A small model that predicts nearness at each pixel, trained from scratch.
Model: 5.66M parameters, 64-pixel images, encoder arch vit, encoder norm layernorm, encoder activation geglu, encoder moe top_k, encoder num experts 8, encoder patch size [8, 8], encoder layers 8, encoder width 160, decoder norm batchnorm, decoder activation leaky_relu, decoder widths [48, 96, 192, 192].
Data: trained on rendered solids tumbling over patterned floors, 195000 training examples, 13.5 epochs.
Rows from block 3 of the encoder of a small model that predicts nearness at each pixel, named by matrix and row number. Rows with one number within an expert belong to one neuron, the router's apart. Each number is 500 + 25 x the weight over its row's rms, rounded and kept within 0 to 999. All counts start at 0. Numbers have three digits each. After the name is the row's rms in percent of the matrix's.
Before each expert's rows are labels from the 100 images, of 14976, where the router gives the expert most weight on average: "top examples" is what is common among them; "peak at" is the part of the image that holds the peak. Only what is clearly more common there than usual is listed. The data: rendered solids tumbling over patterned floors.
# router: router (encoder.blocks.3.mlp.router.weight, 8x160), inputs 0-39
# gate: expert gate (encoder.blocks.3.mlp.gate, 8x32x160), inputs 0-39
# up: expert up (encoder.blocks.3.mlp.up, 8x32x160), inputs 0-39
# down: expert down (encoder.blocks.3.mlp.down, 8x160x32, transposed), outputs 0-39

# expert 6
top examples: count: one
peak at: bottom right; bottom left
router.6 074:490492503495496495502490495493494498493495492504494490488490495492512494493489490493486489493493492491484500495543489492
gate.0 118:494499486506522482509475506486466493502481520515432511475480494503498522500457466481469464496497545463481502522535523517
up.0 111:475469547518497474494474504494479476470512527500474503476530475499489503519492477468446495539497503503476526478484522538
down.0 095:474494480484506483483529491483515502457510499502523483476511498516499512513466478525485517521507500502490513520540523495
gate.1 072:525464495506479495529438505439502497486437487484487465539443505501502516468461493470507474495527475502484504494502543532
up.1 091:482518544515521523510496513549529499472488461501455495555525480499492482469498517517528524515502500503478525485511481536
down.1 098:488492479524500500501507499520492504512499493508528499505512467510491472523484427503480536503480501508499486510523524450
gate.2 076:500532439546520501468510507517458497501495524530502491504500482477515533489451498481493479506496482517489460523542540551
up.2 090:503551497511452504516507517487504495469529441484544499506493519548486501460491473485464528471448459545496498471467510504
down.2 112:471486499518475500516538530543445505494522488528540492498510474494493548525491479493500496499505483488525496514491513505
gate.3 076:483528461512459485502498497456464515526515533487491487505485505460520478498503467491435485490504457492467511514498488549
up.3 086:492467541476464492513573488535484476502522551531512531495518523540523499523546494511531485514502484517466504473503500490
down.3 101:479512548530518517514495510474501463502520512560542508513475445495540505526528496512512499513503463493490504504519531494
gate.4 122:510493480505487499515500478489479495480467516508403483513501488462487498511457489489488494493490490466508531528540528514
up.4 094:478492519500518516525512514513486499513539500519476496481481467522505512503483468457470482508517518509458491485498512502
down.4 089:486538511484527486496507533468504488519526450502502470439514484470520538513555521475513471528503479536501502460552533507
gate.5 083:504517469519529463496536512486475522505492499477483525503494534489543513475438496489471462487525538495485496530580520515
up.5 083:502547488491495477520522484520490501547538514510512445538520495504509489484477494497502482506473489565455497491415490521
down.5 107:500527486496501480519544499516506484498527489528513519536504470476519523518524482455507515480484499484481484469499483526
gate.6 113:501482473516493488526509484517457490502494515476430490517492463483507505522485463484502491520496480439519522522542511504
up.6 088:450514547503485515485516469484504510501517477524466460491455525488494472457475501484509481507512529534491499483467511508
down.6 092:470507470543507476508512500520503476522518455489514489557495485516492502519487478532478504517481457496493506493525529496
gate.7 082:496508489484492504490510514455505509532486489494470516545501527484506537442481517507471507460555480462494517523563528523
up.7 082:529491523498481511481491497536509527502510495497506516482496497518510504478506501463549477509473539536498498512449561482
down.7 096:517522531492511472498537505525505507485518486522493499523488448502504497486463436509503495513491468474502493487532534473
gate.8 079:534538509513525472504497514521478481521512520469487490515505527496493521498524466474559502531511489476509515486471526529
up.8 106:462509512511490532520490468471482490480491507511527481465472480518469486530478505535456485490501496554487470472517498477
down.8 108:505475490501489501530526517467483521495501488487485488479495470505558510555470496527534498485526515450481512541534507499
gate.9 094:507513493495503494485495472501449520497499520463427491501488531476518494516441494467487493489522469428492538505467525556
up.9 102:474485515480472547516498474502526507517551475520495469461505494492472485496492513492477499484498469553488477478534472530
down.9 094:509491497493492509477501469467504481451462499520509479505535483492526509513499464497502508488483462511468499501514499521
gate.10 102:503466479485513478482489505497484494496511516458438526486487479484517515488491486498482498511533500500505524493443536509
up.10 109:474494496541485473497492449466497513487483490545514503471492481514496521491495502473461496479514486581485522493575474500
down.10 106:528539533488490476511505502465488519494501466518513476508520464453489532525494462495482494467523473489532450542519507486
gate.11 115:509497494511492488515482496552474483514458523489402472508478510456486523476460492485491477499516496468500543495470523529
up.11 107:468491508538466499513493497499480484528506479524437466475511499475470520492471463495504489513479463520500509472562510505
down.11 102:476495502484485483490543543559483451443474481501494471485502489468514520471521497520493492463529498522461506494526478440
gate.12 111:520501483497496477499483507497499514460474517503418540505518507484524513508467482478531464511493506443496535545516528550
up.12 086:478481533514489514488507467527497516536505508489495489495498509504491515483496501482450517490497516493459483473496499518
down.12 098:500497495489472485532499514503507488514511498517507509491503490509464474483479458483482508495496506542536490507504509489
gate.13 070:492520523526488524478528505507430532514496496486519486476452520538499526504508512475467500498489503493458485533501462510
up.13 078:530542483514512524515516494521473489554477559515546494480491508499472547524482492507507505503488457561460500534519515513
down.13 100:502480472498479467539521514475482489467494496512527474518541502490505540512462485486519515507548487485489497517528499492
gate.14 112:498518466521517493491491492513479507500483516480421475511475482461476527470476490498466499480515517473483527510495540486
up.14 099:502497540492512496550505496519491478553500502516469464506520444492470509525499487525508539515539466502505453508524500496
down.14 092:494499535479497530540536532466489484477487459513522497486518444485529504506550527530525504549468480488494500482495503513
gate.15 099:475488482482489486486495507507465502465491497474456484506478536495523509498465503453509499545523478460497541506454482491
up.15 122:462498516521478503511499519495517470486533482512502489471479496510452482496528517477482497501467481538484513478552462499
down.15 095:507521500527509535496491491502511481505511486524481482477506456517522504512500453529502507470460491517466487493546460512
gate.16 143:505506469520495477521485505477498487497480503510422500501485486467493515507476489498472484505492486464502537503537493519
up.16 111:483491529492447513505479484506527502515493467526462489500510486476518500512477494485482493516485463463486516458509482533
down.16 089:449517534494482482508536536524494516466534484516559516538496477488513480495499526513472450524503476503547504489540531489
gate.17 080:505493460492500506462510463482475507507534514482495486513472532475549510491467445528490534496503492469474537473489528527
up.17 105:502501483518490513524491502488509513508539498516524480468502479526480505502512517511453477491488508553469486470511483492
down.17 092:511464499525496462515523488491504485506482511522513475506501446486555544518464458495508493492516484469533504474521482493

# expert 3
top examples: count: one
peak at: top right
router.3 104:500501503503503502504502503502501504503503501502504501500501414501433503502501501502497501503503503503498506502516499502
gate.0 103:497467488484486483521507501499470497501498497499431511495478451492500507512509494461477480495498477494490537507557508484
up.0 095:521514535531459516474503518487502485483518511507553516499494526504532502471522524517502501515511499486511447482548489505
down.0 097:485489524517504452516523525480490500509493474508501499511474441486509509500474507518525488516506518493498460525440551483
gate.1 098:519494461481493491550502481531477527510522498518420531493482457492477521481499485519466502494495513447464520512556537512
up.1 094:508493493493487478462511500517509508512492530484524524501475506497529483522482483507523524492470509451499552495433537492
down.1 086:512459489486505464526533511458518505491491494561475489522520538475526558483462448515541501477520483466470502531531452506
gate.2 105:512516443470502508486489461485470487499489517489429497496502478490491486503480491495509490501498460462496534513526521535
up.2 101:489480506497508496451476489499486519483520449500511491459489488511516461513513526458459518504513478475450479498490494455
down.2 091:533473524513504523530511449528514525474511480492458514486541519515540518533482510480520474473501458501530476520462508515
gate.3 111:521485476491507472550500479506457500473506482513477502459497474512502507495476451480478484506484493496467425509534517490
up.3 125:488512560489484481451510497524496510490493485452481485506504531508535484509482499502516486491546469474510586503489514504
down.3 093:508502492475489459492524497506541513477475482520497472475493526493465490497471538532517484552502538493517466494566508523
gate.4 105:520495488496485500529508498494478512504498514520429538464494461525485493513481495474487504507479498505463486501539503515
up.4 100:489508527523519486475459494494527516508528500487536491495492514497480493485483498514483496461492523470511558517482504457
down.4 095:495508520486516489463446506467506505454476493503490519473478485534532526510467473556495464466523504487526487475495500498
gate.5 091:523485493507492504519516445523506481509519520511429490503510475504492466468500463490461504511499489483476536512525480490
up.5 084:541456524476503471464509517475532520492524478526481500523525502517496486504482489477479494513486479526505475531523502501
down.5 091:474483499495534469546507503505481529491499525527531460524513467500507529505519464527524500522511484458492527511493486472
gate.6 087:520478491527485508508547469495489507501497485476451493515452439490522489529490469463483516475515459466470529485521527483
up.6 083:474521508469513490470495483498503532512485498491497543509520540512536521533498532519510515489512505531501495508508498455
down.6 102:505510498453493462529536470517504510442482492500475529461478458537502525490505488461513480528518510463485529467477529470
gate.7 113:528511477497499494555494474509494490493496519496403527482500469501508510492458506472481497490488491459493492517552529489
up.7 109:496492507498492454449501473499494507468455485520483518479502485510513505489512508511493479488503499498497555550451549484
down.7 091:519548532453493517493494492435490516473485480515449527489519443514520514524527472491496538496506508490523489543545487479
gate.8 079:502530502510487481528506483471473513485474474524489508465490539470504498501510495494450519494489498536477428508503536502
up.8 092:509523485482457500503481491510515517505493501478476464481502505482477474485481484503542527530496516503525583518545509491
down.8 116:515456513496474496527520493522521510515512512505482531480527491507496505530526482498523503507510515458505516511483494485
gate.9 097:527504474461503483517505487481490509476484505496432471479464469472526488506487502466487506505493493476490535505546497516
up.9 075:506485522513516506521491505502492563478514466537529453544495524520514491511487501462459485491514495517496510485467483517
down.9 089:479449480503479454538526487468505466476507540505527516540482490504530524527509482444497499538500500459466523465467493516
gate.10 110:540501485475504504475512454517500486487482485479443511486491471502468482483490509489504488513482474483497554506553506493
up.10 096:483502526477488480518530532497507512488506465510519499512489562510490505532490537518474519474511495499495467469486512488
down.10 091:492476478512535460496488518518485487473520500468543510498508510522537509479470499500502476530505489477493515511505526464
gate.11 104:491488494465476482448504452455479487467489499468463461446513519466490491471504470459453493478508491552491500471517498492
up.11 107:517521505518528508529463514491518526491506510533488516535526493514506517517501506522503534469524511421524528525537514528
down.11 142:523502472489466511496499489499520501498489534486486493529514431526524530505477468507540504492499496454531499508498490501
gate.12 093:503477497492496493508500471483455505481504474519453490501475415484505457493490502503487511508498462493483500527542488487
up.12 088:521504523533460511479516490517522533508475489499504484472495544489523517491510526483503472488481473561483467524439469516
down.12 093:458507493468518504577459477505504482503495479486465498488514497529488507480476471510516488496504485504488552506464495483
gate.13 088:484478489509510505489498501471494523499480493504470519495476491495501476515499492486453503487481514458478527521503513481
up.13 084:520507473496498498502532530510530490507504490522545519483491498553539463451502527503505521506491483539505483471492476478
down.13 091:475499462507471507554478532515480511484558551527510465510482474510532497479502482460452494514465499535538532510521537479
gate.14 111:505502484507515516519525467496455506479495525470441475513498417489472500528500498483458479515516482486444518505552489497
up.14 098:509490490509483504483492485504488522486489505517523505522497555477530488484507495473471523523507499492537469472506489467
down.14 082:477510485513519488518559468489463492480474491461484515507466526477541486501504462513524507472522497460530495564451512478
gate.15 103:497494473487475479538523495505463502466476481530463525453474488499483490470478478482469463512480514506472481533533533474
up.15 113:518532507486443490493499478538496491510542492480469477501515541502537476511502514511477459499505516495510540495492506498
down.15 092:513509469483476510511501549519491509531540516518495486491506496493520470485479469490508466487465489442507528494547506512
gate.16 087:482492519479489469545503495477498480472497502520437484459489481476529468474497520508472506524499489507466475495547500511
up.16 098:502509484470490501477479524506506510498500437491445515508520548557534503495508491514506480520492500483488541497497497507
down.16 097:485533480475503510484507472502485486475506515477509509513497488480477520501492514510540518505492464509501496481534526519
gate.17 095:524488483481521489548516483492471491521472517488429508479471429506509520494467495504494482489485501476509554524483520495
up.17 081:514508524491508469468484485460492486482464501490460477490506503497512482454499471501504444510509496483520522558505514505
down.17 102:539525473497494481507528471474498479464512507546468525531511461447510524525505480483520476503518509479471530482503492498

# expert 1
top examples: count: one
peak at: bottom right; bottom left
router.1 086:494496504498495507508497498498499500495497496506505494475494479498372497495493487498491492491498498508480508499537491495
gate.0 087:506501494507495508487516485502485498482496500482470536472497468507542516494476502510493508500531480488501510521586503487
up.0 090:506528516507498503512482488503510488498479519469498505491518421511482522518510510491510507490496496513534546500585535491
down.0 093:480476531465513485536497492479476500527501529493468463476468568496505498494526504515515499483509530497510490485491534519
gate.1 088:517490491499490498497508492496499511505484505499482512504511536521503490495492518486488491520507490495514526500369516513
up.1 087:507489528506490503456509476478506499499490488478512508511509549501467487508497502483512500498508504508519510484377516491
down.1 081:486499541492526512512513513480516490548512478507505490533496478454521507473463527488551516527517540485519513503522509514
gate.2 087:480520534500497500465513514479494507508490507491513494522509537486490499519487498511499478498496498519509498523341506501
up.2 088:499487517489507527484518499496509495475516493507509500527516532495493497505506509491487496502508509528498498508344473502
down.2 089:469498522537470471481501478482447496480461481492502513462500487488514495502490526506506544482522512460540531501559528520
gate.3 086:503492502505519465496495495501498526484509512505481503542507567508495487514475509504483499508516503476497508508329506496
up.3 086:517478504496487499471496503506506503515517515515486512502502563502498481498485487515490509481518511490497502485327489505
down.3 080:547489517520531498445480524511511517476522486500484512484513539485521528520513518471499538515500507503513461555514515513
gate.4 071:499490499470505496523467451493466513480503485507515488472525477475512490467487499512497475506489500513449494505497540480
up.4 059:522530509509508522531532500526508501476512542514468485544532493498501515542491512514495496509484510464541482519496523499
down.4 142:520506502467506505504509481484486480505527498498474486510511508520476483498491499488505474502522504499479524494387499529
gate.5 121:521500502488481487509506483516493479476477519495448509516505510497512505504480490496499484509504509468485547510360534468
up.5 100:504485518494488488483495491514488522482480516493477512489521531505501512523488510512520501505488510492516553519326500489
down.5 096:509465567478472507499512498481508521494489499516499504484506505513469487498535522469545490511494485499507565486483438485
gate.6 094:517486510490493492466506490501494495508495496486471504510496556488503496505496503495518502501493507488506533499329480524
up.6 091:510492505500488503470506486497502502494478491467470479500517560509510509495513494504502481502490492513507524506312501491
down.6 102:533502542477496499486502526482489506499488488475473512491509474501490463527506541542488515495514502492470525483550492487
gate.7 138:495513473514490511509501496497498501511491520491514498495494431506499504496500489489486481496491503446510490502649521525
up.7 153:503510457501498498513528505501519510508511505487537496485500445499506498502501496501494496510492496464495496507569511494
down.7 122:486493525488500498436504497516484478482506492452529525507504515526508491505510479496515491483494521476460551515572509481
gate.8 097:516508490509508491516509472524466496490481489516466490463484430498526519498470482482494492489496473436492519518618523484
up.8 089:525512498490484500555510487492506510466474510500512494468501446518497536513501517507517489513506502507495492515619498495
down.8 091:516496511494446497458489473474529525521498497477483518487504530531527478520507506485505486507529492498490476526407498485
gate.9 089:539502515487502492473516493499498491480491506475484495507513555502487498500492469503496513507495509482504511506359534534
up.9 085:500496500495488493481513510488494505481493492502501495526524565471513492512502510498489504502510481498521495502350494497
down.9 086:486492550525479564468466486451509561475473529472501507508498457506468480535484487490520465524520488476507484498533538556
gate.10 135:510500461490509490492487482495490489501489506492532495473506443508514493500495477484500476513511491451496497501644517514
up.10 155:501502468500505497493520487487506497497491505476551498466500445490497498488508505495492489506510515473485497503584511490
down.10 125:466489491467505486415496495501541473494505501421510492493492529493505489490491489477506505530512487516485554478526488505
gate.11 131:526506467492491508498493492499514496497506520495518502490494451504505503494498503499478485509490498443519498507649535500
up.11 138:503502471513514501504516503511500511512496509468532508472490439510516497504496506495495507514507510460494488492584519511
down.11 111:496484538509503500452503489451509491476474496431526460512490536509496500509484496488494467493503510513511520511557480507
gate.12 098:512506510504507492516518488503491481492464489477461515465493448506521504494512483504495470500508491481481511494625524506
up.12 098:507518473520494502467511487502507493497507532461522503495498469501507526511491511480498487495502500504524512511653531497
down.12 093:511486532510507495450517545443500510531489529504443471501530466496505493459483506545496559515537516511529548472551516486
gate.13 078:495492494496482486518515478486472502498487493500441486498491512493509511500469481493495480510496491444485540510575515504
up.13 065:532502540497508504481504480495520487482497511488458497488504542506483523492499497481491524476499504543495509529596503465
down.13 129:493490524488518473514505481494497485513505490509508488475498491503481482483500515513517519474465500486487522488330501504
gate.14 101:505488506496495494510503495500486489487490508482475502485491436482527509506501491479499506504511499494487527486622511487
up.14 105:504503474511508514482502507496490497504502515458546485485503457504480495489489498504501499508502504509511505505637523485
down.14 090:502506513491517517449486467526491501494489468447493499493533521534480520521536486530512495483486520464491538497558475544
gate.15 095:517505486490500490491502482466504509508504506493472511516512527502507503488489492480505504504499503507515530508359507517
up.15 089:505509518529503503477508489509487509500514502484479503524492569510510502510504496506507473511483519518502516518339494486
down.15 088:541521528489493477506528464540531494528510525509483489525482509503489487529502488512503468471489506452502542518521521498
gate.16 092:500496483488496488477501481515488501487504477486454521492511524526524511494450490483500470526499500453502548520453517508
up.16 072:498499504474486524476475493474520501517484518500473487502479523505505507487489494531502492497512525490500571515439487496
down.16 119:498522473511465473524499481494493506491483476503483520495480469503482499510516493493515471502510475486473551486399487507
gate.17 103:492508490490497499520499473510468490477489489481496500452497443499517489496481487499499477511507499498492530492644507484
up.17 107:539511498513495511505517491505505503474480533481516530489516465513495517500496504501519485491502508487515495505646489499
down.17 094:465469528522495493467487470544503507464490534474481509500498476513491472485522499492509475515515521505545503523555540491

# expert 2
top examples: count: four; spring; cube frame
peak at: middle left; centre
router.2 137:503502503499500496498502500500501497501500502496495503510503536501439501502504506498506504504499501495511498500457505502
gate.0 077:498477499477532470533499473513490453522472518511494481516468505475560459494470508488523486492470453508526469494497486503
up.0 088:456488477498525486500518482524541469502504483468463531496465506514504523466478472466494490541544524433459519491486511457
down.0 109:528484506480478522476479487519467506475506483495467474481513460529517496488480513495572506508494474493487464495503480483
gate.1 103:523526472519525451523470470510499500502488502526441522544520506447505517483476477503514495500530491458560495519520543522
up.1 094:499508469540501488518490499476492540548502477500503493494509519510493492489483465543464450474520539474520505467516500461
down.1 104:523502496479511547496521532533549484495480494525524511529480462438458464493526506463507532459521539466490569508508506474
gate.2 099:500470505488459479525471485512537499538498506512487527466523493463490544494495475501504474514531515478523519516504494524
up.2 102:476521476467477501507504492483477553503513500432507490488550486507469454504481528515466499525530526528527541512503473558
down.2 099:509479502478489521451494459483487479493493495491514469488451499472507492502469514476489481506504521477506471453503503495
gate.3 086:487520494509505460525500515502474521486468543526472493530493537482514490511463494477526510482523489508554504495500545514
up.3 089:514501489518500511487508515515527545515515488482542479491463503497530505489498489489467499501523480484508425490469463518
down.3 101:456497493474544507530460516453501491522481493515473473493526498490523462511512530470498531452533490491523559492486493430
gate.4 100:545493475522509492513497455515524496502507524524449536539472482488471485473446524471500513469456531488496540503511488497
up.4 091:476491511461490512489480526474514447478463465486470493454498521499485485514485517481499516519524534519512542502507511480
down.4 100:512493457490499530520459529503510506506470515476497514471514480464508497489527507529481466496498474523553473504510535518
gate.5 137:500488487489489497507510475520505529490489531501423511485499495507541495509492494493518489525474503455510523514494554478
up.5 114:472461495512501502530509519458485489520509505494510482453503482466494480499542501497494500544523495561520508496519442550
down.5 092:548556494459476497483502498531501489476529516493494494487505541511467495530547489517510525500481537506490524450513452504
gate.6 098:521470478504521509526499457493534499512497531533463523523489485450503549525479485495503565493527511455521510537523506523
up.6 108:477531524444465463474520519497483526462519505451485493503478490472541493506489529552498476496499512504487551477475501459
down.6 109:508514458529500518473493512532563506509527516518544501496473514499528459492496496506486500512507518478494476455497490493
gate.7 096:514502493508557481511488474512519522501489558523456542549477482527501523457488502494503516551477463468514518520515515489
up.7 095:488524459504549555529489499506499508558536502506521430473461500501474508471511494505496509470472522468504481510518485492
down.7 106:486473541490462490537499520491491551453480504467466463495491511484504474484536468473522454504528475486500552492500498499
gate.8 104:531500504482487512507487504491497506493524509517421507427486522511457479476507480509478484488481519481492492511512528531
up.8 108:482521519514524482497500500505488508509502492480552473451506512533495488491525510494485491515500497587507499490488481486
down.8 104:487508513512517454481502492462545506488488480500519526498552496532453483473556522506534531497564503503510520538494484511
gate.9 104:507502473478477468510487496504497558481473526482461478513513506453501520509436477502514532498514494478504531499549493517
up.9 110:509499494512511518512522515498473517527468495521511471488507499468479476517527501495454500484501490474485551472532475479
down.9 096:475472483500534519521512457467507488475447536471490491493555526532481516491512526513483479490472504490485472488456557473
gate.10 125:544540489516491490501495476525484536509484537494518524478489501510520530496498512500478504477483536491508541532513527486
up.10 110:529525496491516460507490516507514477476472499508511472517525493456502511512439482524464497495562489501500528481487518533
down.10 102:466477486489506496487517537453478482478475508495504483476532510539503517523494494542463487505527510470523484536491535515
gate.11 095:494485527452511504518482545511499547486449511510466488465508484462478476480504483505533502497537515505523474526525503514
up.11 103:484510494498495533498509468509496537477472471492500576521491492462518489533518485497498523477537514500461517503491505518
down.11 094:526538488530505499465451503490473496512460475461475477525529513481476495503473505468494528521473475524474528508533465534
gate.12 119:521517491485499469512486500513498526515476517505439506494486477483508539477477491518475512489467512423485531531539505524
up.12 099:490500507498508469518519501493469485475462496515452552488489461495499519513448515510528524533509492499506488528488512511
down.12 107:515520495514516510536490549488531484445534472523476453519465442504520510479469498479477452520475511491529566535515505458
gate.13 090:521512477490436456524483486476509488485456501554469515538540520508497524524527490474527508523522521459484518534482540524
up.13 095:510517471464517509499503481513524501483473507467496513503494493485490479474428468540497539522502515501523490517509525482
down.13 104:499465525425486517449491461518481510502523522511490477467491490496479456492477492534495488519490500464501536481493546513
gate.14 124:522492462517497500556511484503484468493475509513460538525508506488499509505470476500527498514488522457516517512476543503
up.14 116:502502525515494493539511507487482520550495518540503500450491480467510529468477509501437467525471499480490498502484465461
down.14 102:563520513531522489541512490479498512493504500540526473533477545495501475473500539485494518540565485459502512477494486513
gate.15 085:514546518485499489482520490471496548514498496504495542528504513476497506483505467522538473480475493473552510532472538493
up.15 100:524435501550520451542482440546460503524536520485511491518509515514486488532493475510495493527495513488474508461458481539
down.15 097:503501513445497538496518530516513523521490492504487523506499467480530535529494495460514497550520473519475524512484504541
gate.16 112:522465512515507469546508473506491524501445525554463529534474477484468550505471462510504537502463514458494522555516505514
up.16 097:497455464512500505475496482541507491473510550557490523449486483515438471498490507486514499489505524498465466494504466490
down.16 106:526519523470510519489512480490541498477457476517469489529460483502527506508511462479465504506473488476472553559489516462
gate.17 105:546499499484514477513505494491480515522502551492468510523496509487493510497464475510530538498502493476530515508494550499
up.17 089:496479515512497540510481496488529515563481482486474506503487527511488500454536540543446492502491528489463514476485502498
down.17 101:485468487472493516485554485477515507502532474468450526545528514558538512466514512479526537465464513465509525476490496493

# expert 5
top examples: count: one
peak at: bottom right; bottom left
router.5 067:499498498493494490494496494495496488496493498494484498503499616496467495499500501498503500499492494485504491494567502497
gate.0 067:527496504486467471502541466492518520509487499515464490513515496476501534534492487483497512493489504478479462546437530491
up.0 104:473514501500480480475520486512497509492513494415533495519460500535521494496499488498470522503509493518496502488529489513
down.0 105:479483472505487513517499512482512513484506468548559487496485494483495477508492476481492482496490474517498456489493471492
gate.1 101:497481486482478491526495485487478524503470500499445506473477513498497497498493516476508482496509473479490502505493516494
up.1 090:535510511487483478488440488520509494519519509481515464498501491503502523484504508503517488490472464491492518469501503496
down.1 090:496497524525494492519528487440502481509444496505444507522503456526500499472536470486475496524508486510482485486524525485
gate.2 119:517495495508516511503528481493479505521489512494421476483477493493500515507488513475481489496498493482467518520512529508
up.2 085:541497440498525516503474499516510501480537477491490481510487509516513512495467502479491522523518521521513461515505510487
down.2 100:475518481523494481487526501487508508536494503488461516495464444512551520506464486454519471500537460476491499487498510511
gate.3 089:527509538483521508522512489483497503517476496567494474443493524478488469508493500482483504481488493534473481533448505469
up.3 120:484513488489468484478493505506518504530494489441502503485528484498479513525514499521474504508499502527502499503571481468
down.3 103:522518487476508491497514520518503505482500501534479477510510436500491511518507516499505493461519471486484463480551522469
gate.4 070:515494471496484493523476472524522503493480524497439503525520518489478533487478486509515522514495472463509537544473523510
up.4 092:514547528490516523496519529526469513498480507449533502487506485464501508485489488502473496498516497472515492481526521514
down.4 115:469483460507549480541506515526507474480496489549518464496520510472510505501491502475505490503515507542476455501512481477
gate.5 085:525486500501509478497496481480490500492454504452443519500488505491483524515477508483499499517476504483523499523509537492
up.5 088:512468536496436490472495504493524493495516500529494463472507491494517459521502533533503501475510501499511472510506470477
down.5 097:468496449493487512541505532501512551481497532509514531485489492495516549494504520501469502468496505484478510505489491511
gate.6 129:500495471475512491526501494494491518510487503497430514496491489490512507499474475498495483506511509484499512511516500498
up.6 100:526499485514536486455467500476510510506531537449522486499491483515509498507486505500503474490496518527487488489474535492
down.6 108:489473501521526509512514511496523526460542480516530481500490532531510516514491474500468467519501473516516468500511481532
gate.7 110:516512474502482502510481482504482504485475523498436502501503509491517500507483482468486504512518471496486512507516516503
up.7 090:504498473530515540470482511541527493516483520464497495494469470483473488510452509493488498528487508481495519529487497527
down.7 092:479529524531558482540545478507510506495484479486507485537514477473501537528498451458508502506498478501503475512519496493
gate.8 109:526489494493499487543507489494501489491497514505419493469492488523524500484497476491500488476503494476494513513543529477
up.8 104:493463480479508506501469532501496496494508468546516520470514534555478490490519516480506482490510480492497481509440509524
down.8 091:501514490524509522538550525502494524489471476507499502504464520501549499536485471495526489490490491485480537490465533485
gate.9 107:530495485504487506489496489494497491496487523475445509504506489506538519476477485493490488500501500472500540503557514488
up.9 087:538479466509500481483457482505470495498494494552502479487510519489520503500486487460463514489485508496452452509441502514
down.9 089:515484499508483467512507458477481524467478502472515485521512492453524525508489498489492492497514529467461529502515480483
gate.10 098:521515485504521505501499493494477495498473491515423517505496503501508511483490520459506516505491499472499519515488544478
up.10 095:517498461503482483466480509492508536504520505470554508489542508490503475512476489514484472509526512514507455510512516504
down.10 094:502519448485486495518491529489524489450496489503492510453479477478501520544477465453476470515511468547478495541502508501
gate.11 114:547513474504503477513487464505506491509484522504445498465483481520504507490464482483471494488509500497487523512533511489
up.11 110:495479478470498486535472497516523495498477476574517520483512506516517498499527499481532499515493461465523479473438503492
down.11 099:511508469492519488529514490493470514498463515504513521509497479503529482543483502473532491496488514527521493551416529495
gate.12 077:519505504481490506552461495484496490498492526563462510470526532508482495464516519489531474483494514488486519508428519478
up.12 115:506509486523522499452508484482489482457519483448515496509498503487481514523494503507512529507492517502518509516530482517
down.12 109:464515467511512474544513486473475509491479488548514504517516503507535527492486484522499493473505504498446502476557495484
gate.13 107:504485520481490515480495494489509518486508497482442523489495492530519517484468490487508466518486518489493524516529529502
up.13 088:516513449463504491525487502503476535465517478535518523480492515509492462448492491483502457501499491490482450500493514539
down.13 099:500501526505540456505530511505514517483531512444514502514484490477520513540456523506514527482489524482482525521518510468
gate.14 106:508522474485504489516517492487482503488486535513424511480505457476503509502475476488500510484507483459477525511533522469
up.14 091:491490480488492484455499491495464506468544523507527497508522551501469486521517484497512482517555516524520468519459512527
down.14 110:460522461488534464552548537468470508530478496506527494471518466515498515535525492477453490522499503476484469501486495484
gate.15 089:519480490492498509530475496495481526511478510546491493465494554515484466480484477493507497482479499499488484493431510498
up.15 148:487512467499488513444475498502512500497489523447482504513499491484488502506515498502482496513525501474504528499539485524
down.15 118:502478490506469511532488488503496515519513478535498485486507470475512512480495497496513479504513484449485479511580518529
gate.16 071:501487522513497533467510485505481519496499466478477467462481510511496551536505484515464535451478506536483496533564518457
up.16 094:486506471514495522536478534509451515493481472538492503524489490530565493474489518468496523525490498473492484506427484508
down.16 098:521524507517470519486493496510492506474503543523490508531519462477496471504486527525498482485478483508526469497468543494
gate.17 076:488476508483510490512501499504491502493485510515446496494491450510529522491452502518520488472495506474473505519539490486
up.17 076:506537467546529477541530517509485510525523496494534512468506523486480512504530491482502449468516498514479525520453483535
down.17 093:482494494492522503545464479524488485471501453553570500479509484511499506469530476477511500524522524508497529519516499498